{"model": "multi-label image tagger", "dataset": "rendered solids tumbling over patterned floors", "train_examples": 195000, "image_size": 32, "crop_scale_min": 0.8, "horizontal_flip": false, "translate": 0.06, "arch": "resmlp", "norm": "layernorm", "norm_position": "pre", "activation": "quick_gelu", "mlp_ratio": 4, "layer_scale_init": 0.01, "parallel_block": false, "inner_norm": false, "patch_size": [4, 4], "conv_stem": false, "layers": 8, "width": 128, "num_labels": 47, "init": "orthogonal", "residual_init": "none", "optimizer": "muon", "muon_scale": "original", "lr": 0.013, "momentum": 0.85, "nesterov": false, "orthogonalizer": "newton_schulz_5", "adamw_lr_other_params": 0.0028, "grad_clip": 1.0, "steps": 21300, "batch_size": 128, "epochs": 14.0, "lr_schedule": "cosine", "final_lr_fraction": 0, "warmup_steps": 1060, "weight_decay": 0.008, "adamw_weight_decay_other_params": 0}
Rows from block 5 of a small multi-label image tagger, named by matrix and row number. Rows with one number belong to one neuron. Each number is 128 + 24 x the weight over its row's rms, rounded and kept within 0 to 255. All counts start at 0. Numbers have three digits each.
After each neuron's rows are labels from the 100 images, of 14976, where the neuron reaches its highest value: "top examples" is what is common among them. Only what is clearly more common there than usual is listed. The data: rendered solids tumbling over patterned floors.
# fc1: MLP up (model.blocks.5.mlp.fc1.weight, 512x128), inputs 0-42
# fc2: MLP down (model.blocks.5.mlp.fc2.weight, 128x512, transposed), outputs 0-42

fc1.107:133148137119110151131105111074146127126135114104137128129143105117095143111100116141151141144131172108136142151079134107133142111
fc2.107:146128148136130135112174134155138110161125143102140119127148119092128122120166145117150102134150088141142114108055139124151120157
top examples: octahedron; pyramid

fc1.14:122161141095097107127048146150113126126113151097172143137177119127105135112145156155153108124146136110119131117135142140161090129
fc2.14:170129119172107118153177145177143118168129118141155123161117131157129150132116127095136110121120107103101131105142112136138123129
top examples: cone

fc1.293:191131165138203171130132138124108145136128131091105149128126110133185125172109111133097100142117125146130113127116120118139102093
fc2.293:111118106151163133178155149124105121120098084157139120127153138160162160088151111115112096144145119140121114082119122144095131139
top examples: yellow object; its colour: yellow

fc1.438:125179135105155103131136112168106138155090162126082142167103133154142090163147118143132104108097120133126122161091111098135110131
fc2.438:154142115109148122118148140116149144145113133146104090123126109100117123118127162161157101161118137138106141123154098106087146185
top examples: torus; disc

fc1.209:128137141134147140111172147125098138057110131130087119150105141148091134130142091119162131111123093121060167139141138132120136112
fc2.209:167090156097119074115135119130134122134182141124110148123155133135168125105118129109166162127166133113083123147133123106080146114
top examples: light from the right; bumpy ball

fc1.165:130114182144129123108148130143137154160148127117098114100126138158133133130132107153107137119105153127126161137113122153092097116
fc2.165:173125093115139077100119112135146109131172112096128145125100105105115116131123192088128146123121126100141129134144160097157094117
top examples: cone

fc1.492:097099159134123115162126128161151105134084162104072119130160149159116094135095101163122127097143162097137139120125097096102103149
fc2.492:162131132172139107170083131128120158115185111122113148139155126117136113137164121103177118110116113138120116127140148117147126130
top examples: bumpy ball; largest object: bumpy ball

fc1.493:072158148158085109106121134107133138133131138127131110128106146098076148101108111090138186148134124095132140127125115117136137169
fc2.493:141103121129163138136124136158112133109108145159109140137158087140164150169130126172115183102111120162126129143153137130127104106
top examples: brown object; its colour: brown; torus

fc1.181:106113158186113122115107133126129130121134165102120109147139146084140170129148133139125130152116108148150151188114104155120108134
fc2.181:134133120060144114129066147108118112115118076073147171160091108112124116144137126108095114055134125143149121129181128152170127160
top examples: black object; its colour: black

fc1.504:133134159178096118074123101112171166141118094160146144115151119133153148117098135136142087108117144143125151118156140137118156142
fc2.504:128129139164110158108138138180118137138122099080168146135163101120126123174100130116132129125168113115141096149106154119165148152
top examples: torus; chain link; bowl

fc1.207:198135152131147124112126136112124138091133111163137110137136124142131145163084128142130114158147072151118163127123112146140161126
fc2.207:084117083132116130169146141105129155163094127059113180131148142118138118080150132108127150113094165094102105101116126110114144129
top examples: count: four; cylinder

fc1.472:142137126149076066125143139145110146130177156101095135140139115144160145127107157169136138112138136135134138135143139118139099078
fc2.472:137098105096125139115164137142102150136114131109119109098104109110132140149135108100140127152128107129175154124098146116136122157
top examples: orange object

fc1.303:070162108106176153105094149120118124128108088134159145133138153106095134121082120160123126151152128111140135133135105134107147144
fc2.303:125115143152109113141080178137106158138131145164096085081142157119136138093170137137170132123107132174161136103147121114153114090
top examples: black object; its colour: black

fc1.50:190134135171118135119136107131129115131119106175144048109140139152152143163090106138138091132130137134135156092110134068150135112
fc2.50:059114125115147119142126121124153122158103167067123198135136140112114098126161121106118106131121139131098102133110105144121127151
top examples: orange object; count: four; its colour: orange

fc1.397:143177098117111099139109173128131130149185127119134125117133152170106131126145158150112115151121140125150118117121157159075100120
fc2.397:102103180156139151125084124113125132090122136161113124165143122090122155123141108136149148112104118131102123116136166142142137125
top examples: jack; largest object: jack

fc1.468:101087130172142140111086132146128152190104134156154095132111123114110134124131140132131181160124189115126146161113120113113152154
fc2.468:159134121116099154168118132089130087144139151119086129119111120073125140095115120129113174137138161146132095143177107134128145130
top examples: bumpy ball; largest object: bumpy ball

fc1.238:092116166107098091054111147149125138105104160136098125115117095141178151129100155121106081077144134118157167115155125102137111104
fc2.238:122108084085136135107141120154127107148092141178091107108127162146110119150112130134137084080134113153075144113125132146156098145
top examples: disc

fc1.116:128117152098136117111108151129116082101180105092091099117110157092135123133127124163133120092134142119103133128124145095121140151
fc2.116:143126127101134122099106128082117111110106119144104104141131146134132074140098159154150119166142115113086099120124138184090164098
top examples: light from the right

fc1.457:134085118099127136109100151095116091118115175147098150130150116118114147110145135163165132117154091165108128169093130086135143127
fc2.457:131183115154148089087123112138144158137090080151125105124137161108107111149101154116073140127085162084160132098155129173153127133
top examples: octahedron; hexagonal prism

fc1.403:127107141085094093152093119091146137157119116132126070091114136119153152083091120176075083117124105135187144083112156100141143128
fc2.403:136104117169113130154159145152143119162122130140100128167146093104136159114147155120196124112120124157070133171117195136102129109
top examples: brown object; cylinder

fc1.481:104151159165101141108122111159127074151119092126175149134167164078093128114132103124162146136114172171132128112096158096188103111
fc2.481:182122124110108105163140138136132087124125144156137106123094180101129127141138125123147114141074136122167112129147126132090166161
top examples: octahedron; cube

fc1.466:094143124133128130129089108164116090167122119137106113149131156098153144099099135139130153076120173154206140105109131133130139151
fc2.466:117146165089143114092117113133139186107149100122118111145147083132103121107082129134123148122124146173154177142104155145060218082
top examples: light from the right

fc1.52:134147072114120145098167130114122111111144108108110141144115094134081108131123070141114142105130122137095130126125132125109137119
fc2.52:138120154137136116145146190121177118184156137160153159124134129115141140113131135162163110117162135078063137154140111110148070117
top examples: light from behind the camera

fc1.508:151154096126151127136097136170070165112121157104128119113135102157127156103137105120122135163143148141122153103126150125136134151
fc2.508:160126116114123106149135105088095148152138095092131162143106148123096136141104109097151161109091080119149133145112126113143121098
top examples: light from behind the scene

fc1.398:179082157129106152126127093176139147110105131093090092122081121115114134116149122105086120150152120143133182116126126092149155071
fc2.398:126114144123102055139127125094141140068156098146099102122158160133135124107151123075124082110158137155164101111120138158149154113
top examples: pink object; its colour: pink

fc1.210:148158142165107070111147112135101140156113057109158149121087117129138128135116103099143122133107135180115148149094102138108071116
fc2.210:158115083113143171141087155109061143146140155155126130152148088160128152143131136118114140148163114113137101156095146116130123140
top examples: white object; light from behind the camera

fc1.410:129125110123106163133146121137127151138174120119144123135184143151104144138132097124138116145115121086143160131083113116109129128
fc2.410:157111157133135087145138128144124136136103153108150118115133123129086115125145126155127133066115088131091145137150120144094131129
top examples: cone; pyramid

fc1.18:139103132122145121103129121111119152155123120117098155148124102176163102117160121161141082109148121147161113122143122143148131108
fc2.18:075118133124148106166139119158126114101148093146135104119126133145163094140140122119120129171143120185122120116150098083091132115
top examples: yellow object; metallic; its colour: yellow; sphere

fc1.135:177098147100113148092131076128169150112143132113106143128119117162128135153137112155106143096104133155115155116165145126145110123
fc2.135:135078129129135149140129125123150107138160132136159147133093111113123114128134125146117071167133172068121143113122139089138142112
top examples: grey object; its colour: grey

fc1.40:128122129169122105124169104171129143140144120134166127128107136123080154155080102115201135125138099139055152159131114103116116148
fc2.40:135115118081108135136134119127106125106080144099113112169139083093145126111136108170103180122156107101181124091123106131130148116
top examples: bumpy ball; largest object: bumpy ball; spring

fc1.358:146148179142112147116152170129132121116163141111133149162161126121103173152109127117075114134127128108133110114127134103117167118
fc2.358:120139096147114159139148156102147121125078120160109165067156154120142114107145128143108154162156101127075127111139143157102078105
top examples: light from behind the camera

fc1.248:147144135121135128126139109127141108126063152144129141121150127144131149116130125098136122081140103126109121138080101127089146137
fc2.248:127110121133116135050155132104150100118150112117126148136112108121098140121173168128117125111125095124130176124124132141078104086
top examples: cone; pyramid; wedge

fc1.111:126091152156156168138126108147118179097112130186105132134098136142113151112152109114095126141144101090138175170199118145096175118
fc2.111:122143125135130122133103153127112152148120164161140103126080138125149155129175148122134122155141064093141129122158143111086187168
top examples: black object; sphere; bowl; egg

fc1.404:122106107186138108142154159131127130125112151118181104138129129152113120111122140081131101157134116141121148111089136126176075115
fc2.404:130133096079127097088144099155126092126158129114132091156108147123112145113126124143123113094109129138132157096078135116132180144
top examples: octahedron

fc1.393:134131108142113141122103121144094127103135152147118147119112145112150118128100163148135128097117097149146123114078122097171130130
fc2.393:125101149099132134107112167094110110146164111136154155126145142105122138135138137138135089159130123143128160130118159132103135130
top examples: light from behind the camera

fc1.360:106168164111118114166158222115149092086089141131138125107135142106117132125111104098172151116114109163163141094166101103115150124
fc2.360:179134090147132096114116153130126173166105142114153127138106176132131111116092165131108153109125148130114131099100093133153114108
top examples: teal object; disc

fc1.477:104136148127176176140077101107145124121129120123142157124143161109119114136129152153136176122190118148164119141117136122110090085
fc2.477:122129139143120092184075150154117135152119139183143104148108129132106151104132142143150149110107165127079114104147130095120139159
top examples: yellow object; its colour: yellow

fc1.460:154131114108122084126122099149112120138134162114089150102117144140139153112156124130149172116084079128116112122133128088103089096
fc2.460:194114116135131132144106132122095159107106144086106127068153123125099138120114146108075132093109127103137129117154131150129138104
top examples: count: four

fc1.511:142145166136143141140121151126147138173170091150090160126123147118109152128143087125104126136153158130123125159127100147154147148
fc2.511:124117102101169099162082113130135100111133120116092128133111131111145131144102129103141136157123108134185079124099094115125133138
top examples: light from behind the scene

fc1.156:119109110119117109125146112143208129170111095139118135159150112141147153124113130118178148097134143116108129148166081140143138133
fc2.156:131124153095107147133138158124242140105171129099168137107120124114150111138144139128105140135143139124113124129123129065100129145
top examples: light from behind the scene

fc1.145:124105154100094155169099117133152128115130109100100047135099151146191124118159126113128070116124128124132072098134133151132131099
fc2.145:114135157106127102161106135155131158167108130155136151133117110107121110116147118168138130110084110146092109151114147073145102159
top examples: brown object

fc1.396:083154175134124138130154184136112130118156114123093157174125123133119100124132091105110156083135085086117123135139135160121116143
fc2.396:173099134132146154133130137119128102139132152177156113120157159132092145145138122147170132122107143135078146127105156128106149078
top examples: light from the right; blue object; disc

fc1.232:160101112152106112106112115159131124149131118114073125112100136125150089156172123118140185153128072091134115088123120105136086079
fc2.232:159140141158099127162134111109121148149130094111094136124135132158150139128169127090117072104121126131107106086148142154114107088
top examples: teal object; count: four; blue object; its colour: teal

fc1.218:156069129097149132143157110111114172070123118128107102120146135143100104120148123065102125110098111128148185125142139116136136122
fc2.218:109144139148119120131108144145118147143136091132129128131123152065131122149129134113150130116144135112091098133132136105126171096
top examples: count: four; bumpy ball; spring

fc1.285:143133147088092145138123148142134106125139127114102093127124118143090128098080130124149096174156154133101177116107116117119114079
fc2.285:117141090134110135092121164110104155090147123137109129137103118150114126095096092119144109148193148135092121107107141104123150148
top examples: pink object; grey object; its colour: pink

fc1.434:132154124112105088106112131124123135101110105154080183123071165149111128096136152154130119116136124104158105153155118122146112079
fc2.434:135099140140110103146091161133092127142130175081148152095183103126111137093135157119132121102143110112118111150113126190152134135
top examples: pink object; star block

fc1.123:165101134158125116065130139103141170155138160166134136120139134129104121134119135101086102113092125110130193160135108106084129132
fc2.123:112158109107133168120119127137100148108127127155115166115132097111140099152125110143128114091166149059151127121147120152137142145
top examples: brown object

fc1.75:109165133090093125114131122170140075110116097114159146086167143121146158139138136129157136139096114119133162108106130128118117125
fc2.75:135138182154093101139137116113133112158101190159160082134096159107122125145095171122140147134138109127101159116161132111139094125
top examples: cone; octahedron

fc1.430:169111166092123153110120136114111129128135099089126095136139115103126126106106153124117115164080171158097144096100169116096115140
fc2.430:130136133123076117148113142151067126125116129142116107121180125115108149128100130170171133076102157116094102147101164170100156113
top examples: brown object; its colour: brown

fc1.376:165148124145071117116104135184149136128109154108090180122109118127118116104170143096112135131159101139162102187125120121137085049
fc2.376:120142131147055130165109147121118126144138100102112143086182125096128104101146134098137103104176131106161125213118158117107112073
top examples: pink object; count: four; its colour: pink

fc1.310:105188129105122148139126129137115119106154103118129141131130154118091158152084126101120144159098150133069074108112147099180117111
fc2.310:142100115173122105146154127140141144120110158127174110121117150088136168118130130121162151139128133128092119153129165094133158140
top examples: star block; largest object: star block

fc1.105:124156113134148146134134122101122123142115124131108114124168115092122104147056105151116116125096124123127123126132148114118114127
fc2.105:155151097098119113125109142119162115122139121096091079124163129116145136104125123109128171112127121107117118114064128104122087095
top examples: torus; chain link; egg

fc1.140:110128097097125080137142149132097125186138102176116142099155135121126126107112130162093087137116182076126112101126121081131161077
fc2.140:156123117126114118101139102134099151136107155153115161128137146117109159133113139099130130093085096135096091139154105104118112143
top examples: light from behind the scene

fc1.318:186091121124060106105107138184121122151133127134104118136125115145123119128131138078112085143087134157109079107122138109119140165
fc2.318:168164131131096145168080146138104135095120134149095142128144145148088093105159149149141134144093161104106099131166112141109122101
top examples: brown object; its colour: brown

fc1.451:116111120082126118146107150107131151089117137112146139121158134121100093119161108119136117150145117144117104155121128097177117105
fc2.451:115134086181135121157144113121138134101139175174145091119132107137149168158078123129108157117156146094140100125138132108167138145
top examples: octahedron; star block

fc1.327:146122084127120069173117114129122107100135169156129190123124116113143135159135141154144157111131130097104122156098116099072090142
fc2.327:103094181119156112163146117132128137125140102086137109137136148144099118083149117109131152132169135170160155147128120153140092133
top examples: count: four

fc1.488:110119158122201130123129144104132114126135108142110087151150151140143117096116104105111104119088156098110088104143114124124146160
fc2.488:105120126150109132130108105120125143112116181120119164134119114133108143128162118135123124162131113147133102164135107120145097097
top examples: grey object; its colour: grey

fc1.359:144108100125101139084075131160136155126120139112156169147152141119140110125080108136139136167108129105113143138154088123169137159
fc2.359:111104126124147134114136152145128115137140138124144105110109084102097138104170152110115169119111119096108122106131143099094101119
top examples: light from behind the camera; count: four; purple object

fc1.394:139155118164107133129120099119162123146142126155107124120160094119120128098066115111156136106154152148181149119145120099079163152
fc2.394:129116143126125076111132130157122119086105141125137133135149113125178156104087125115126131157120121137132156114126163139117145120
top examples: light from the right; pink object

fc1.258:117108117135116096120139131116196107119166116113127141129175151151182156102156106134159158093143133148141146118104149130180103114
fc2.258:133151116090152175131119139129156105180143143101155114154076128109160093126145171138148083171118121161138100145146138092096102116
top examples: bumpy ball

fc1.382:151051138113137124149130158117137144139136127131138166131115141182119108120125127073128124160107114091140165121139109117076125097
fc2.382:163108107126138155134166084133121132100148113141164163144163165078088101157127135136149141117143138140113082158112114107109136140
top examples: sphere; egg

fc1.388:186080113105138112166126123130140138115115109102093158117168119139154097109132132123151100106129133119139083113152111121153088110
fc2.388:178139152120100146116138103113144185107120181095124141107170114151175138122173161165124149154086176127121130111120137136133095099
top examples: yellow object; count: four; spring

fc1.208:197093142105113142181152075151101106134113120089108164143149116145131107157158124136083111127117111127159102166130118111143103088
fc2.208:113165142119134196104146119073127174128135144130119105148152126150147147160106116120159104117137153137158132100086098114130118101
top examples: orange object; yellow object; count: four

fc1.84:118083125143178145132161106142104106143121142105112106114191141136110137111106101150120116138104137124123143149146100131133104142
fc2.84:154134117098098066124186189119142131196103117100132106101134140108143134153162132121116150089143140136115105133109127139084132167
top examples: bumpy ball

fc1.447:150065108124146141151112147144137105117133162127141176142154126073133166115150157137109158117157165096147168164140141108113156143
fc2.447:100164154134119127160145112100088187135116093143126070130147086134104098150120103145115162104089106113111146111156150132118093096
top examples: sphere; largest object: sphere

fc1.309:112168137102101162111116117137124110165096094163122160135155109102121171124110113126124137182149118158119091088117142154148113155
fc2.309:145111113131159116095084141126095114113162174109094099104141148118098161117164185135135136093124113112132090134140081096108130137
top examples: jack

fc1.68:148111136145157150147117156142154119101157133152102162139090090119132105094126126107134136102140070102081096134102096091136163163
fc2.68:107161061102103115162118101151106122152139178147146142163124102130153110116184140137126089140092123169129121115145104124104091114
top examples: bumpy ball

fc1.198:105105115147123194116092115142101109104099117132120139139103085112112135115060157143142137099146158164116138159118119111098149132
fc2.198:122087094169117107127110108116123159101102108105104120128088125111137151135099133166120125125150127127149089124131079102101111105
top examples: light from behind the camera; checkered object; dotted object

fc1.471:142121157136119118164113146155163138076084164123111086128128135160129119127134118105129089143082107114080114088135115116135194171
fc2.471:146150117130113135196131152127109142172146144173123130101133125182101099114101120121124180130082170139059076163169130142110144167
top examples: grey object; brown object; its colour: grey; its colour: brown

fc1.245:194114094087098110128127118142127089144098139089114161115122112139127103139164100167142101135115155116090177102115112093068144115
fc2.245:095122144167128176077143177117127134142105128143146168119103112121127140115105120206133153133145187115128097133106106165100166108
top examples: grey object; egg; white object; sphere

fc1.193:151105099133129107110118095127140115107139117143135171145166158134145162112146094124093131100139089101120126114107141143122174117
fc2.193:140126127119145108128157163106127096120094162099164096123102122127099155116107115141148152156134095096143121138165138159131131133
top examples: twisted bar

fc1.177:088149106122117129079137143162130114099122140093087085134157114155154146134154145102105116136107071079104100206129136133133116138
fc2.177:111202106115137142117152115111134142101139120080115125113122155173119109122139136135161121121181148059095077163134120138105138136
top examples: black object; its colour: black

fc1.132:168130123119094116100120147116109115087145109109123133045144160139129159112136143163131122098133115113100146143125120087142110150
fc2.132:134155183143118135102161105141141112151064129140161132168117158150152186114140114151127141156162103114122154115112114132105172125
top examples: light from the right; cog

fc1.283:168156118111060130131134120159120144146144120154110102132129121139099150083135107107109123125182127158153151208106130124136077037
fc2.283:126174127144111140105099102091136169144145093178110061134142153137112135087118143079137117122161127119099109162114135115108137126
top examples: pink object; count: four; its colour: pink; sphere

fc1.355:103143139117128103175136131107115109115132130151137168128129131108120161107106110149129042105155137131141140183117135117135144120
fc2.355:142158146171126152156175129146145149140132108095120096133146125143126142140169156125127071131094153155091123104141129139144136120
top examples: teal object; its colour: teal

fc1.54:142117139105074104058124136181113118132115147132119174136120117126128123221138149102128130127132111120177112142087116134156100038
fc2.54:144159156171058134152151158089097152116136108127105128120130115135120118148135124129121138112187163139152122136126117096075131070
top examples: purple object; its colour: purple

fc1.67:117121071147110103116110103118135108185139130161108151194165100164144145120155105100125097131146125125142138132178113170105160099
fc2.67:140105142157144143113124121149142133084126146133103159093136177164118117139103139137105125142162130136145137137107116085138111107
top examples: glossy; orange object; egg; sphere

fc1.454:146127116132077125132149146156119126123120126125113064139119136128109106230137151116131178138098112132121130115130139121130113141
fc2.454:101143150176052148120159084097129156139122094145114100127145142196092151158169135127114104099130140163111101092138116123120138144
top examples: teal object; count: four

fc1.341:136137102110165161158102152135111116116149133143158155137118144135083118143087192111125171096132119129093159164131129104114182133
fc2.341:120178133150107103139098168152106148152087129135170146131122143096120119118171071153135130169129150148130168102093119169138092163
top examples: light from behind the camera

fc1.402:142112120093131136093137133158119120132110115100110126102120142175114125152131166132103130078113088171171120093126140104168132128
fc2.402:154123138135122150134147094111116135119148163144038133154074132129147142090128090159104136116144152109136127133137106145134138127
top examples: torus

fc1.110:145156107142103117159099096124124144137162115109122141131112153121104135110152152142119126152111140143147104123108105128071114148
fc2.110:137121123151136111121097134114123103116124114152183114120112106134121119153171115161134141131147168111127171128200128136147122105
top examples: disc

fc1.113:095138150087131118099128197131138125126103168142095100165092147083117145168112137108148091150120167165142107172093142111141113098
fc2.113:150096114173146157101129122137137148090117148146136128139158100150112140121126093113092149143154106113089136116135117128122175123
top examples: star block; jack; cog

fc1.464:104110135114123073133101155120062133099135118151116134065101173136116127151126121110169152163139109115137118107108139148130133126
fc2.464:132159110149160133150105118093071117133137117101107108148088117143108138118126176122139116115095091127135141135117149106132154100
top examples: light from behind the scene

fc1.214:096097129120212125108136123116118126128116163083155160128129140132167127181127126160131108124042125116137102090140139107102134209
fc2.214:154151127112055131118136088125118150161161111153131099128126135132111075121126126117094133112187131139083104172115145126099129080
top examples: count: four; pink object; red object; purple object

fc1.19:089157122132126143134091141181127161138120137110084124150110181118131145158110138100106076146142121133094130117110135123159174089
fc2.19:078170125115085086119120116141124195120133129135172124112127104097156136113130146160116165119163112119123149138129146123158129129
top examples: star block; largest object: star block

fc1.262:170158127172120129109157099178108128126124134132177165151128140145146120139065094137124120105141113108106128125123126127082119137
fc2.262:147114106197133123124171125107126180115119140140139113111100109160151121143154118093112142138154141140070128132120116134093128118
top examples: white object; its colour: white; dome

fc1.276:108110141132066119208109124123114116108124104141146100119121130131094112191155114157154120118137132127135132141152150134132131133
fc2.276:166147128134184158183168127120101163125110138133137144128148141120138147075093142109105094133115153095135142100105097125113104108
top examples: teal object; count: four; green object; its colour: teal

fc1.242:151152134136134154131123141151151099104091104138111086135113102140118143102110115112136115176102117167158142088109105131095079133
fc2.242:132098122142123124153157140132161105152117133125106135140190154131162104125108145124117111093148112099118102145102128103142132157
top examples: twisted bar

fc1.372:148154098093102146100155159131107089129124095093127150127121121106160156144161159117113161121108151115131123138136137144133113092
fc2.372:148108160116117094145090102126106148133080154157179106097115094123102128113137116159133163183131115125108122117162121122059098103
top examples: jack

fc1.157:150111125138112111052098153146116144133112130118124192131103137112142145255120148122121117133125102125163082109106114157144132113
fc2.157:110113159193121127143115092104085132119127111124122138135105130172144135192128140134142137101138132149159128067124131083079129130
top examples: purple object; its colour: purple; cube frame

fc1.450:085143117083134123114141141165113087114110119112119149141132124114166123157135130126106123148107106111103159099127171155153087115
fc2.450:068146086136138128153113140113145127085159138162092159103173120175125173124144132108132152134132133106102111089100137139094118133
top examples: grey object; white object; its colour: grey

fc1.317:204144137082091143114120131133134125114145103141125112117142103146100150085112103117132115133173147125144156201115169112120094079
fc2.317:121183092141121142112126124129137161159150102182113078132137131140129120063114152117113132136160116119097100141147162100116126147
top examples: pink object; its colour: pink

fc1.354:124085110092133107139099118128137144096105131155088161112073133183141178109127142098112130112110146102132097122143107173088144093
fc2.354:127124134109115141151124129170138133132116154133109102124182124098116062160109135149117133138113129120108138159144096115140106116
top examples: sphere; largest object: sphere; bowl

fc1.197:115187132109133138108141144150127102170089121174164112141107107150121115129116124110095153161096144097115091101161121105143138115
fc2.197:142136144085147143139119151137142075128153113145171143122114070177145138143126143120166116149131106113119167093136119130120098146
top examples: torus; largest object: torus; tube

fc1.183:132136110071114158108124104121135084105132083123174128117169136119110109108150141150121100128110126124110106142123144140107123116
fc2.183:183150110130116121139121103138137122148123156133143115115127128134127137137145121120109171138104134134124151103149114092129095108
top examples: count: four; twisted bar

fc1.205:166094167062059111129125145115143093127119122148137120106145120154096091096110127136091076155122136142113140142108127118109143078
fc2.205:154124122134118137074163133100099106134116183171119115136152095161147153126101130109118103137108134149092136153111132125120132069
top examples: grey object; its colour: grey